config = dict(
    arch='vit',
    model='image embedding model',
    dataset='made-up waving flags',
    train_examples=195000,
    image_size=48,
    crop_scale_min=0.8,
    horizontal_flip=False,
    targets=['layout'],
    num_classes=15,
    embedding_dim=192,
    norm='layernorm',
    norm_position='pre',
    activation='squared_relu',
    mlp_ratio=4,
    head_dim=64,
    fused_qkv=False,
    bias='all',
    qk_norm=False,
    parallel_block=False,
    inner_norm=False,
    moe='soft',
    drop_path=0.15,
    num_experts=8,
    moe_every=2,
    expert_mlp_ratio=2,
    slots_per_expert=2,
    shared_expert=False,
    patch_size=[6, 6],
    layers=10,
    width=256,
    positions='sincos',
    pooling='mean',
    am_softmax_margin=0.2,
    am_softmax_scale=30,
    residual_init='zero_last',
    optimizer='muon',
    muon_scale='match_rms_adamw',
    lr=0.0038,
    momentum=0.95,
    nesterov=True,
    orthogonalizer='polar_express',
    adamw_lr_other_params=0.0026,
    magnitude_pruning=0.5,
    steps=18900,
    batch_size=128,
    epochs=12.4,
    lr_schedule='cosine',
    final_lr_fraction=0.05,
    warmup_steps=370,
    weight_decay=0.04,
    adamw_weight_decay_other_params=0.01,
)
Rows from block 7 of a small image embedding model, named by matrix and row number. Rows with one number within an expert belong to one neuron, the router's apart. Each number is 128 + 24 x the weight over its row's rms, rounded and kept within 0 to 255. All counts start at 0. Numbers have three digits each.
Before each expert's rows are labels from the 100 images, of 14976, where the router gives the expert most weight on average: "top examples" is what is common among them. Only what is clearly more common there than usual is listed. The data: made-up waving flags. In brackets: how many of the 100.
# router: slot weights (model.blocks.7.mlp.router.weight, 16x256, trained with AdamW), inputs 0-255
# up: expert up (model.blocks.7.mlp.up, 8x512x256), inputs 0-255
# down: expert down (model.blocks.7.mlp.down, 8x256x512, transposed), outputs 0-255

# expert 0
top examples: offset cross (48); circle (27)
router.0:170183155100121123100124122112149116113112110155153113090103134108146098141099125131147111060155125161130132147114149136111144124129123104080151147094145101133139114117107134106119150152063138145142167170144124155137130088166095154122145166134138111123141121128092127146073103153139105151132067132112139138084134133084137125095138176165126133111172110157115170121144176136147141090149122127182116136140165166138122154092119107137145135102141160116109117111150135149113154157129094092134127147159112124116150134153103130135133086118165142114095144126146135116103137107117115127073110098130135127089154131160146130163109143145089118129151132120099142103157172112126110103118131169117107135097152107140136116109115131167138084062141113149076114121162117125131155129151075
router.1:168171141109121143125150142098111076134126083112114117102132095147128062147056119128137098086105111144108091150096163154114144110121120126119152141137104140120181076155128146079088166167108147147128150153147173142128132135128119173146098134149129149138122098133134142188118117136097148127094121156112104158098140139103154110143141153164101126097145086158117164138151151131138117109174084106119101139134138153144149166121147137132164134123142159144117096156166108147149125112171132125123131096122108109135135053162108122131137101154150128168131127134122124133161130124128136143168137096110100129090123112138096116121113140124118129075118151107095116132162104119128127110165159110151130080108124093108126122131146146159113110125139157178113079126114140129102167108149132
up.7:128109128092128158077149110149128154128128081128128128128164144128128096160128128166145128104128105148101094128145103174186128128128128168128103167177158151156128128128128077128100128113113100106103128108167173128165128098128157188128128154107148090128149165157171152168167128164128128161111104154128103128155110104178103128128128128170128128158096150128128128110128128128128128128066100128128128128180128103181128155080142145112159109128149163172128128128157128128102128089128157128128128128152107111163128128091147128128167149089075098128150128128128110152101128128096128128128128146108162128128097128176128128128079144128104074108089128092102128162128080096160094128128157128113128095105185128096105128128128128157128097166128128100128164128128158112128128128128128
down.7:128128128181153148152128143087128128114128180111100109128128098155148128147163128128108151155128128128128110105128128128128128128128166096145128110085101094128128128100108128128103143128128107149128103100151114128087128150158144144146166128159095128150164092086100065150092080128128173128084128128095128128091128128128128128116168142128164147163128079161144178154164128155128128128152128089167101163103151170097088109128128128114104176188094074081128128099128109105128160128128109153128142128101150128128128128128111128128128128128141077176165145147148128092145107128153128128145154075128111128108111095067149145148128099187147159128128128128080128128128147155106128166128128128128128151152128128128114187147151128128114128115128128098176091128102112163080154114128128
up.8:128092128128128128128128128149128128153128098107128128128104087128128128162176128095128128128128105096128128107082176128097092128153128091196102128166128096128128182128128128164128128128128063150128157156128128128128128128128102101161105047128100128128096099161128128128152058182128128128128128128128128101101106162128153128128159128128128128128128128128105128128080104128097128161128128128128128128128150128098128071159128128107128155165184128159157094173128166128128128128128128128155128095128128154153128153128128128128128128103128099157128128161090128128168128154128162151098091128128128128128128168128084128160128128128128086153189128155128128102128156094128163084162163086154103128158156094107128128128075128128128128128184096128094093170101128165128128081095086
down.8:128128159128128128100128128094128128128128159128171128096066128061128095128128128128128128128128128128128128128171128128128128128077128128128100128073128128128128162128128128128128085159128227128128128178128128128128128128128128092128128128128128078096128158128128128128096096128128128128128128128128061128128128128128128171128128128128128098093128128160128079128128196128128159128128128085128128128091128083128128128128087128211075128128175067128166128128128164128128128128128128128128128128128128128128128161128174128128163072128128128160128193096128128128128128128167128128092128128086046183128128128159128128178100128128128128128128128128128128128128081128128087075128128128128128128128128128128176078128083128169188172128128128128163128128128128128128128172128128
up.9:128128107122079170092128128166128128178120120128128106096159128129128082128137081167106172111135146128128142097135154128112134128128115101127128128128152118093115128146106102128139125128128128175159099093115126168099128128141162123134096130122128128128142098128128128095128101144113122140132074125136109099162106113128136129128128128143128145142140143152108140117096150109069162099128122128128116128128149159128135159128128128186128122133094165100183128109190128078096141113151112136129128128091184105183154167128128130136128128128146121100191149128128194120085129117107153152082150128110069129135116123128137083093128128118134113128144136166062106159171065146128178144119128172136110128145128100119160113125128088116079150110145128150124144080163102115163125117152117
down.9:086118134103128108131119171133128128075173148147111129138128137116116128145149126138137114128124132150114128163124133168141148128111096138132135116128128142108128154149128102120128107136126109143160226128072133179128158150128142128147112119110128084160111113128128092094157128128137088128150128144120106128095129128082084134143128132102128103113128133133128109073136112141107128156111135146128120195106106067172126128151090070118085107136128096125170128128154151130128131128182087113128150104118155132144159160137146160104128121086170128098105128140106128159164128128208128119103096128128141118108145151117152138144132113090128128106128128133179127118083107167139119128128079114080166128084128108128111128190128128130109112128089095128127123150177085128148161135125128
up.10:128153128128128103151128128082092128098128128097107128152102128205128128162128128128128150162104128128102128128157088128148128101128128151090159128128163103128128128103128128196087128128165128128128128128128128161106128128128149157128128128153128108128128128128128091178128128128100128150080128160128107106167164091096092128102128128153128128128128128128128105167158128128168128128128128091106173128161148128104074128128178163175128166128128148128100128128128091128128128157128128157159095150128128128128128128128106128128128128158096152128128099100105174128090128179066128128128104128128160128169128128128128151095155098171153149100156082095190128128085128074128165128128165128128128128099174128128128128160095194128128150106128099084128173162084128155161128100082128
down.10:170128128103128128109149128175154159128128158162093128158160128128072128128170128128128128090154128128203164128128128167169128093151128128128169177087128102128128091128095128108155128128128128128110128128165128128160090128128128153128106128128128107086155128105128128128085153151096064128148150128078128128108128128162090153092128184098128128128128128128128155128128128128108128128154128128128095128109128072102152128109093150128128128128128099151128128189128170128158069105179128128101128128162128151085128128128128128128128091128128097150128128167171128128128094128163104128154177128128128128128128152128108150128158128128128086128067167170105128083150077166128178128149128128082128128169128128128088128106109094128094128128128128163128099090162128108172128128128128
up.11:128134101136161128157136120165128128128112128128114170128111169087114132117128091100189105128096145182122151151112116109143121128116137128160128127070128142087116159089128128124105148138128156128128156079169128154107128139106160146117120132179121128112128128128089158128128079128128116177096138095097128162128177150128128121097128163108128090140128147095128096156107108118106128128128139158128097168134128125116168128095101106128051171164109118156128128112128152128151163152150090128128096161150128128171120103106128128205112128100128138094128157158133149119128097153152128128142101122114069151108086128128180144143115148128121108164128064128077128178100115100177128109155128104146128098138114107128128153128128128128128128136128147110117159128111141079088152128116140
down.11:142177090114173091090128113117128164104114068128121173138128147100128107150121144128118128151111128158175117128128128153086128153114145169128137128116115158109097128158089128149165128082150147141152152135132103094128107120143141128128097096128118145147121128128164171128128111128181171117138105128135163108128100128096128082128128128104132167122089149128105149087104136145139123097128165128128138128173128155128156128170102094115136128064166140143119171092104128142157144128100166162128090128117100095101128154091128105128159163106085128151128151133128127142085128193128128128128128113155128128151110118128117086114128084128100158128085128111110128128120192145157107128113146144145139108064100128128181128128079101167128141139128108128111138118128170149128084162128120

# expert 3
top examples: three horizontal bands (83)
router.6:171183152163125116118140113121124079134134118111131135135125088121159128135115164150112158094169141114143111088113095124118130136080148131112114164135098170094113145116124099125118101121137137138149170148152169148197151130116144157111139161153151096128082143155103130142125164125104089165114074092167110103117130100131131136119162164142150141143145152127116107134101131133147102090133147185158146154130117158108154105135093093075120127089104116119136129103108117108094121117122085116118124141097121159123104171110147129116104137117148139113076109108135094124088097135140113110121136142174143148182145178161126145125130146157103132086062138111127149156126152122158113159106085144139115143130136160101073129088133154147124122117122103131129132124154104136101109102132114
router.7:188161168147135115124125096145129096115117089116117120139107119134130123128124162129103136096147102124136104107133112100124135102064126100134128168156114117101076165122096130156105132117103133133102129149118154155186146116175127133128147156169152107122115184097101133140127116150116148140136108075119135126125134108127116128148145136126135113139149144110156110151130154128176158087127149180165123139111113139093124094130084118136114121105102106151131110120081092146120137104089125077122171140100101120114100164098142137124103122114107107116095095092106125124070118138116114103117141190166190158173158168131139100156126117145117172137065155129124142139146181116138124148145140128127138125116128192098106147083119151155134151113142118125125145115125141144108112108156112
up.2:106107126116128128106128175105162129128150148177168134077170160119128128128090145127128110173158133171128098137096134117151127143171128090137156176136138110133083128128103128159116138114152141179098128128149097116065123122128120094093098095120134095146128153104145109128139143128125156084100141130128150144159117163132128128149128137126145128132092167128167128137132147132128152128113178159168128080094075128076091128129130128128130128150151127083088151128082119114158129131128177128119144128128080126128147128104111131128082153128128126139144127105182175172103128122148154128148143138151103064167108136133148128131115128128150128102129092096128120109162114122128073100135134168139127119128138089165122194151096128111128128148122164128112146082137101099128087128125099
down.2:157128154162104151166128152179081153128145150148129087128168129145104128128128087128101157128128128093112128128109161179126154103128128144128132128106128149075128162128128147122128132143107136132086128128128092128157128120099113082128128113128084087128105076128129115128142149159128128075172157127124085128128128122128096140146172123143128091178149155151101106128151128170103128128128124125163085128118128177169107137129164121135161146098128128108111116169128128145091128108128128099115116146128144111123158148079179146128147154128101128079165128146124137122128143156144094164128165150130085065128150114134110086128128068148193147068151095172131100142114112096128070181113125141114128140128128173097146126118128128117125125147128127144128081128131116121113136128150108
up.3:128128128189128077128177128128128128128066128128168128128128128128128128128128128128128083128128173128128128128128068128182128086078128128128128128128128128128128128128128128128128128128128087071128128128128128128128183128128128128082128128128198128128128128128128194128128128128128128168128051128128186128128128073128128128128168128082128128165128128128128128128190128128128128128128128128128128128128128128171128184128128128174128128128128128128084128089128128128128128184128128165128077128072128128128087128128128128165128128128128128168128128128128128128128128128128128128195165128128051128128128219176128128128128128128128090128128128128128090128128128128064083128128183201128128128188128128128128128128128128068069128128128128128128128128128128128128128128128128
down.3:128089128054128128128128128128091128172128128128128128128077045128128175128128128128128164128073128128128128128128128128128128128182128128128128128167073128128128128081128128038077165128128128128128128163128128128128128166128128069128128128128128128128128128128128128128128128128177128172128176128085128082128165128128162128128092128128128075087128056128165128128128128128128128128128128128128128128128088128128076128128065162128164128128128128128128128128128128128128128128093128128169128128164128128128128128070128128128128175128128128128128128128091128128128128128079128128128094165128128128128170128128128128090164128128128128128128128128128128128128221128067091163071128128128188048128128090128128128168128128128128128128128094128128128128128128162128128128183128
up.4:128128145128066128153128177165149082128078128150128103174128128128128128149164128128106128156128149128100128098097171128128128128178128128106091128128111128128094166128104153102128108128128091106128160128128099101128128128128149128128154128128094128128182128148100128128128100178100128145128128147128111128170098128097152128128168128096107128128071100162128152128148151128128110159128128095128173128088128128155104158128128128128108089178163128128128082094147128128162179128146156146128087109128106128128128128128071128170155128128150149128105128128107109128128128128098128152101110068128128150153152128128150128182224109128128128079128128109128082128107128152166173099106110128108154193094105128153128152109105101128104128149174128148086128128128147165102158128128148
down.4:145167128128175153097101103102128146105128162099128177101128161128079128146099101168128159128128104145128128128169105128163106163170147094128128100128128095098153128128149128128185128105128128167128162097156128128128167128128128112128128128128096128156128111128166128128128109094154128113167128128154109146150128148099105128128081142128128128128175144128095147128128084128128193128128097181128128079167148157128110102164128128111128104101128108152074169128150156128064083128091151155128128128128105075145161128128128128064151105156128128157128128095170104151101167153157150128151128083107128100128106128128158106128128128081128106128149088128128128090160106128104128128150128128081106128128176144128128128128128128128128128072183128156165128100128128128089128128100128
up.5:101128104128095128160128128128192154128128168079085173128128166158074088128128102128128128128192128170099128106128128096128093128128128128128169128128153128175086075128155128159089194128156097128168160128087091128156128128128128128105076067128128152128128128106083128171128128128128104128128094128150128128128128128128128128108128128104128156150128128102128098128152167157128104128177058128160171098101169152128128128128071128128128106128128128090128164106098160128082102128080128101078128160160128128128128079128096128128179104128128158151099156128128128128128077128128128128128128128128128175128128128128163128128128128128094059128163128128128128128128128128128128148128128128103128128128102128088128176128128128128128128128128128080128128128150128150079128128160128
down.5:128098128128158097128107100128103128147102081128128128128128128128128157072128128155128088128098150128163180128128171153102155128108128128128094128128128080128167188128094084128099128128128128128093128128128128128153128128128128128128128188092099128128128098154184128128128190128128159128150077128088128092128128128149096086128128128128128128165095087153128128128128128128128096128160185128128128128179128128109086156093128128128096176076191093128097101128163064103149128160099128094128150128128128153183128128128157128128128152128128128164128128198083128093151128180147128175128093082100128128128128104128128128128128151128169105128094128128128128128101150128128128128128128128128157128098128167128078128128153128083128085128128128128092128128150162128158153128099128
up.6:128128098143082099077128118170161128128138095128135141128147108162128112128128165108123084108081087151128138162128113104107150109114128173124112118144168099128145116172128103112131128155071128146162099155096142095128128154128128148155128128128128181118111098155146135128095114159128103113105100128187128063141128128121128177128128128089146128100117152153128115128179155178111169128095128128063125078104153128152141092175144147094112133143105120128128175098163081128147128128103154189128086105119096109106133163140114104128149087149128116134158128117145148128114128128157137083110170161128113090128137128128128128145128128104128116092128084115160128166094128163144128154154118128128128128173155103099092145153120128122128106094140117111168145102123146156128128100128128
down.6:092128185126152148148118128098100104121120110115102164128104128150128095128128154128128128128139152171128114155128128172128142128128128076156096111128128128167134191148128128102128128128156128190117128168104128128149083128121163180128103150123170088094128116109128115128068128083128115128145128128089128167170108128122132128093128108176110138128128116138150128138153128128174128128128141113170187119128102128128120142154101106157127128077099186163112128106102148098116110103128108128128128138168117162148128117101145106184128128116146128128128092128126128093116092091128128128065097119161107127155103137128160128107128128172148161128114113144095128147122078199128184146128092104128105128117145121128145109141122144128156121096107099106128105179128128089128096169153152

# expert 2
top examples: two vertical bands (89); emblem: no emblem (89)
router.4:108094104141160140146153178116128107144148129107143116150140126161136138109148152127110161168115077139126111112122155124116152128122132127180142114141100142158137114121104106158122111142159123114074094081101114101115143147119147075111100144133116171135116155092096123118138122158128124134107132112139118144090168159157130086160111076109118139105145141117141117128113135103109134148142149118113120096123094068105094086106130106104080152139086127115094091117122129163148099133116122102111141123117142122129121132121145146097123139162092083148141090105153165115137099100144183086160178172149181147144159144155151104167123134112144100113115144124159149120126095148096089105149164133115174100170125106161145171127123105146163138158114136137126119107140179124135139103153164
router.5:105107137133160126150133152169131143138130115130129151146191128170117138128110152112062173158130099169099120133132119098110110140117151109176136098172097140152136108144088146151110183130157152100074077081126101090115157167138155092145096102113171193116137128111150139110164095167117157118128136119115131172123130134155111115138118087119129146106114141105160106153108124116116166131115124116105133128115070091106113124131145126114115138127096123108128098132119106147136090119103153101114150133114117100142095139111141115135137137180107085132144101109104157088106109136117134087160160144134120152122121136124135072119139112128098137140109151148149106124133150133076141170174132103104170106142110132123155200142112118116150158153115152116147124110144143134135115140126166
up.7:128125123109138084128112139153137159128141113092156128128168128148128142128135104187128142128147149128110128095097128109098164128132128090132154128084128109128077093128139127192082128128112149128128170165145101118123128161128189111128120108081128128128128149128128128121096137100128124128140128128128105105085128136128147128145125128128141128128128128156128118112128090128091177128155128128128083086137176153151113128127162130119113139168146128128137131147155163128174128128128123098188122137177128172166170128131084147128108157146140128153128128110183191128143128128128128120092128169045105104059128166128128142128135128128128109119202199128129147086166094091100097144128116140161128101128128138128128128142092128071100114128103118127128106154128128160119128115128128
down.7:128117149128105128128143128139128158122127120081161128165149128101162128087100151130177108128188128132130198117194137125128097131128112123128128132126154123128138128149083133128163160166193128128115128164111128128130167128090094087187113107104079128128129128079081154176147140138084151104128128115128128128107110128118105117149099105080121100119125151048119142136128101128128105128134120163084128112128121154091107171122140146128168128150180128128108128128099111128134147128091173128128128128128164128140092128128128107128102128111128122107128092144172128129147143092104128136128160127105118166128128129127078099128109128141113115161128121148108099109094128102144126164170078128178152108091083174113127128131150161143135150128135121126157128128103105128159071143128128
up.8:128128128128156131156128128128119096136114136128122122113128128168146120128128065155146108128128093075107128145128110118128137128120128146091176128128128138176128167128146128081122128138146164128117173149128128148144128154130177108159102128094128114128088128118128161128154150152112128128128088169155086128128141128128114190175170163141128102128175093128138128169102098115133128148139152135088128128116109128128128095079109150128084128078165110128095128151172128093093160114109093128097147128140128128128122155096137144118128128183146182066175175128106112161128096128106082128158128128101105128092142139128185128160101128128142156128128128100128128147079088146100177157128128128128062151146128128124128128078099088112128163109105128115128117128098128128128146112153097
down.8:185161086111128096128128152128140128128128098111100128121128072150108144128107128179157104169121110173128125106089119128101094118128128140175094094117153077121089087147162150158109120104116128175128075149167143093180120148128147128143128139128128110171110090128142138128112104112146118109150175104161128137128128128128107099156128089128128124111128106153128188140098156153181128128140128128128128128157109128081149165109128067112128116121144128101128149128128100158136114090128128118164101101158166113094128114128128128128128128121128125128128128135128135147103128128154142103142161138161128126150091128109098121101103143150128128128137202128110140162152128150170128083135103142108153097128170144157115179181128195128128082110083132097100128100128128121128102158128128
up.9:099128128128128128094128093110149128077153171128146148106104148128128128111105148128128149095109177162168168163185128101145128128128128128128170097128128092128111163113128083153161153128128171128128128128167128110163152094097128162101128147128128128096146077164128086128154108153170128183106110128109128085096173128154128159128128105128128128056158111128128086082151147093106128128093102128128128106128128128110128128157128128128086074155128108097144104144128128128128128109128163128128156091154107128128128164099147128128110154128128165128160169103191128128087106128190128153159128106105106094105128097128128128093128146148128109161159128128128128128128128098101128128085151128102110156161128152154128097128128106149128128154128077128074102128102128191128107128128128
down.9:110168128128152154179128102128128128128128128128086062128162109128096128175091128128093128128128128086107099162128128128128073128128128128128094128155128149101128128102128128128128147095128058158128128110128128153128103147128085087096128128128128128128147089162128128128128080098128165128164128149148128128128061128148156107177174178092128128128128128128128128099128128128128150128128128153167102105170128128128181128128128128128128179092157128169128128163106162128106094128128167149128104128070128128147096128128128169099128147128106102128128105128073147099160104092128166128128128128150128107128158128128085128160128128092093128128090128128128167060128128128128147128162128152105128085128128128128177158128128150150105166128158099128128191161153128128082074128128128
up.10:164147124129128128128128135151116115128105128159087118128114120128125102118140128140174101128131143170128116156150128101135114128127128114134128170107100160123168115102116118128157128128106070091114136128117128102128143125100128072131128144128143128090152096128157130073119177111118145140113128128095128127128190095192082128088093177155128159127124089114128128139096127104128047171128167153111128190173153155150128113128174128128128112128128154128128135103122128156140119128126128114128100128121153128164064114161087138145111141128103128186128128131116128121154151128109144128128090096128103128189056128128128126128131128158103128140164179121084120156128128121099128141175156097111128109120144128157101124128132096157128158146134128128128152188128128146164110172123084
down.10:155158070121116123167128128126130147107121102174128091128135094125128096104113174156128120155112128146143128129130124143120063141125109193128128136128123093128184097151151095120128081140110095136119132128153105128080097139142164114128153138074105090108160150190128126148125146091136143178149080117120128153087128100080129127124128128171128155128167113128130128128128122104128087154147168128133163109126075128080080159058161086120111098129146137093161180086106105119128095171128171124086113169128111128128153161128083128128128116118150119155106128176128128128128121110105101128145106128116128154149159154151137128137137084092136128128128110129128128128114157156128130109172128137128143128128128128152145131128136164128101143115100128147128128179143143133128106135159128
up.11:151096153128179133157084128157133088150106128128104138124148112128128128128154136128128128128117073078162109106142128097128145174128089106134128128128109106181145128114128128131111128162111128097151132147152128128148169112137128169090147068128144104140128146128128128160128128128128154161128128139125128115128128129153128128128169128135124101111085128086170131128128121137148128087113092112128094128121098164078128128128128107112131185118118143142087147149128128100085128128128099143093121150163128128149090128148128143107128133156118140113128167128157128097114128116128180105138072128128088128146152128128168179097095209116102128128128076109080128128128095098143128128144128179128156138092128128123128086109128128080174214142111168154114128079169094128128120118103133
down.11:118114102167128128174101114127151110128128116142090168128128128128128165162146152128168100106144121150137145154128117128107128128148147164098157128128146148128116128133147118115119128144099128128130117161079157160097094140128167089111037142167140101151106077116179128128121099105182155156096083139110081104139113093136151128128101106095100136128121171174116128128169138128123100160097128134143172111124128100169089121094143194128143146139178160128099128128128128171128137111132164093128128119141150098118133156128128074128086128128066142188128111124154128128113128119106128128128128134157110107077156128128146151161145148114142128128128128175169135133118157128113128183160128112151087128128104128143104128108128105128156132113128139074093139128128128119108102101128128

# expert 1
top examples: quarters (53); saltire (28)
router.2:129166177124131166125112149112141085156132127158132100112141117088152099113133133123141138106159120152154160124129162082100108143127109121107099176131126178112121115133103095125151147118149089091101113136142106115140119089123109146152108163152106106131132111170116107149101177127122138156133087157134167119117165117122095100124144122147125144140159146141112159166103109139157101099173149122143133098097092143107159137093102135147124185122132116108118152147141123133118086164124092132113161097167135160158096135175136131116135137147146140120080104102152134076126136104130115126137167164173142111119094121160107148129139139135089103116105122098126186124188130126138089136157117097148101111096094153174084119084119134101135105097111153125116153119147130146159123092097138
router.3:084130165104125145124124136134162164158146138167142112142158151089137104136138109130146162143155117142112107158147157106117142157123155117102136170102117096148115099160102067141110162128140085120118133122126066079151128094151120093079105133149119103148131102134132092112110166176128113126097097127137159122112136114158129093100158125125152163137155165105124138161111117137158149142151133078106092114087132148106126148157125152120148160166119085131125120144138090105120095110099133130103175070136115106135089171142141131149099122168124149126089104114129127103137113095121142116174161130130131115128076124086144105148100164137081115136081119142147157160142156127153117183116105097142114121118122125158105122115092146119139168138144159112150152113128145149160120108138145
up.3:171092152100162128128150104140100128103118116083146115150128128106099128077120128176147152094128128128146157103106115115128165128138128151113139128149128149175090089100215128103088151144106079090115090163145154128178128151128128146142150146128099146128089128128061145170128142104145128117165153128128109128128156111093128142108111083128163160110128143104151128142128128128109109128128106148098111101156112128157156128128146079128128158128094128159128139128077128128128154138128092160095180112128160087113128128117164143128101094115137128118090155095143157143087114160147165094099166103147104128128141116128169053152150106154152128114110092128139154139128128157147128102171151128098128149145128128105128117169110128153115128105101148157128148128128128109166128104143112
down.3:128154112104128144128106138108128102128104146128128168090150128144128148128128156164128076111163144109155103149116163112161128118128104085128143117128128115168128111128089163128137173077107128128067153088173144183128184138141158104128120128128100128110128128128144147128128128162097128137128138141153156105104113087112114128161128105090164099151128128144128101128128107143166151187128141142128128128115128128160088180128110128128149133160083155128128086095128128128117128144128105098136128111150128106116138111117119091128150102106161148189116108111107137128152084087128137128137128177137128170119065198128145154112128128111147140128137128128128104163128128160128153158151064160154075112153128082082111145095102098094159128145104110106109098128120159160143128139153143
up.4:204128128160128128128128152096142128128102128128128152150115128104170128128150117099156046087128128098104144104070188128128128128155128128128143139161128107128128109148128128068128098128128076149128089156128128173075128153128128128094059128068142128103105162128128128106090128128144128128128103160115099168128145157113128128160128128128064116128168128128128147128150128128128128128154128189176128128128114166128128067128128128128103102152145128128128107147151128128128156097128128128152128098109128148128149091169082154090108128102128144084184102108142128128150167128081128168128128128128166146112128144109128151128100128100128193128168128104128128148152157128128107138128092128128168128128183128128100128149097149128093128128128146128111128166128128095141160128128128
down.4:163128128128159128128128128128128157149140087128107082068090128176111128148128099128154128128100128112176128141157106128128128128128128128167128166128145128153128128128128128151106128177156146128128128149128128168128165128143108143128107092097155147148144158128147128128093088172128153128143154093128128103148128128128149144148128128086177179128180097128128128105088110102084070128080181128128084110151169128083128095113148128128144099128105128128154128167152093169128150128128107066151128096144103128128128085113128128128154114106141128154173106128128156128128105128162128128181149148128128095128189087143128128128164128156166128077128128143093152128093128072158165103108167128099128128171128111090128128128113128162114128128108102128128066128128128128112128091094117
up.5:128128128128128072128128094128128194170128128161128099128128128052128128128128128058128128128128128101154128128084128159128128128128128128128128128105128128098155128128156128090128128128128128128128082128128128128128128128128128128099128066095128128128128052174128128128128084089081128097171128158128161128128128128128128128128128128128092077128102128128051128167159128128128153099128128073128128128128128128167128096096128128128179128128128128098152128128156128153128128128128128128157099128128177214180162097128128128128128097075128093128128128128128086128100128128101128159128128128128128154192187074128128128128154128154128128128128128128128128128128090128128189128169128156128093128099128095155128128128128128128181176128190128128172128179128128128128128128128128
down.5:185103128162128128128128128128128128163128097153157102128100092163128101097128128128128128128128091128093128128128128128128128128085128128128128128103128158128128087152086102161128128174151128128128167079128174128100128128102128104174155128128128099128106128128128128105128128168128128128128128128128128128093128128153173166128156128128128178128128128128151128128084128102128128128084128104128128169163157128091175157128128128128074128128128081183095162128103128101128128128128128128128128128075094088078128187128128072128093100128088128098128128128156174128153128128194128102169128160128162105095128128128128128128128128128128099086128128128156088128177084128128164128082128077099128128157185128128128175128128167162088152105128128128105169154105128070128158128168128
up.6:145169132116131089128097126185126115192152128158078089085095111149127140119128128128165128144153110116063150114128164128101100158108118128149128120128096094112114137128123094116128114097128126165157136158153128098128133128125156067128112163148091147122172090172197127128128156126167128136129069128111128162126166142151094124107114129122118167086164095107083126128113110099128116126163154158134141138128172181117093148133128105128100128113093111153113128113128168117119128126106134148128128146128108115149081128129135149114128128106095109152106128165130128115127128146128128128128128106054071128187159175127148128128108128139132129150111128145112128163131095105098132128139150124154141128128128083128113128111147072140099178099128168128144128170132145131128113152128128
down.6:137138192128128109128088128186128128128128107128128062100144098141128172128087112128169110138163166128128136128094123097128088128128085128174143136086128125127141146128109108134145130086102104096128155143128103084128105188128128081147162169072128154067135118128184128128143095128119152098128128118079127120134148107130074092128105119136121142110106095139101087143074128096110092128116198128148128165100128136131128144120111141108128111102120132128135136128110128154140161074128139143156128175151128128128130152147115184090127121114165144128128158137105128160147128143128146118122096144123099128128168167145128128095128120128154134187128128128128160161103088116128119128130133143151128126122128115128097148099158088111100155128108143108153146184162146141128107158128134
up.7:165146128164128128128128128128109087128128098128128128135159110128128128128128095164128120156128173128079128046141128134155128165128104142128123128157122128093084128128132128128110128128096128152137084128162128149131158154094147128128128082109173099138128115114128115128128106156128123128052112094128149172190128128156128115152122128128173177110153108123128148128128115128154128098105064128145153128097128121128128176160102117128124130083128093128128100123128139156181148079092128154115128085128088128128182098158128128128128128086128128128128101159128217115128171145128128128152128136128152128128090145128101128128128128108101128148128096128128128128188122128128107075128157153143168099061128128144095086188100128116190128128128115128128155128128128120129139128128141
down.7:128128128128106158128101128128128147128128120119141115119128184128128165128108139085097079133128128108155128187128128188157099084128137154136128128147163128147138128152128109088128128098176137161107114145128143128128169128117128128128140128099128128128128128117132123148144128128161128182107128123144173117128128128128128128101128140123128112128127047134128082128173062108128092168156128157131124174128128128090128072180107188128107128128119128128077180155128128132128158128104111128128128088128128128128080128137107170128128128128138112111112151138128128128136089118128128128121128166160152128108090125153197125139121111143128128128144128152135128101128157115180128157154120128130194141081095190099128096080107145128128159128070111084095108106128121090130141112182104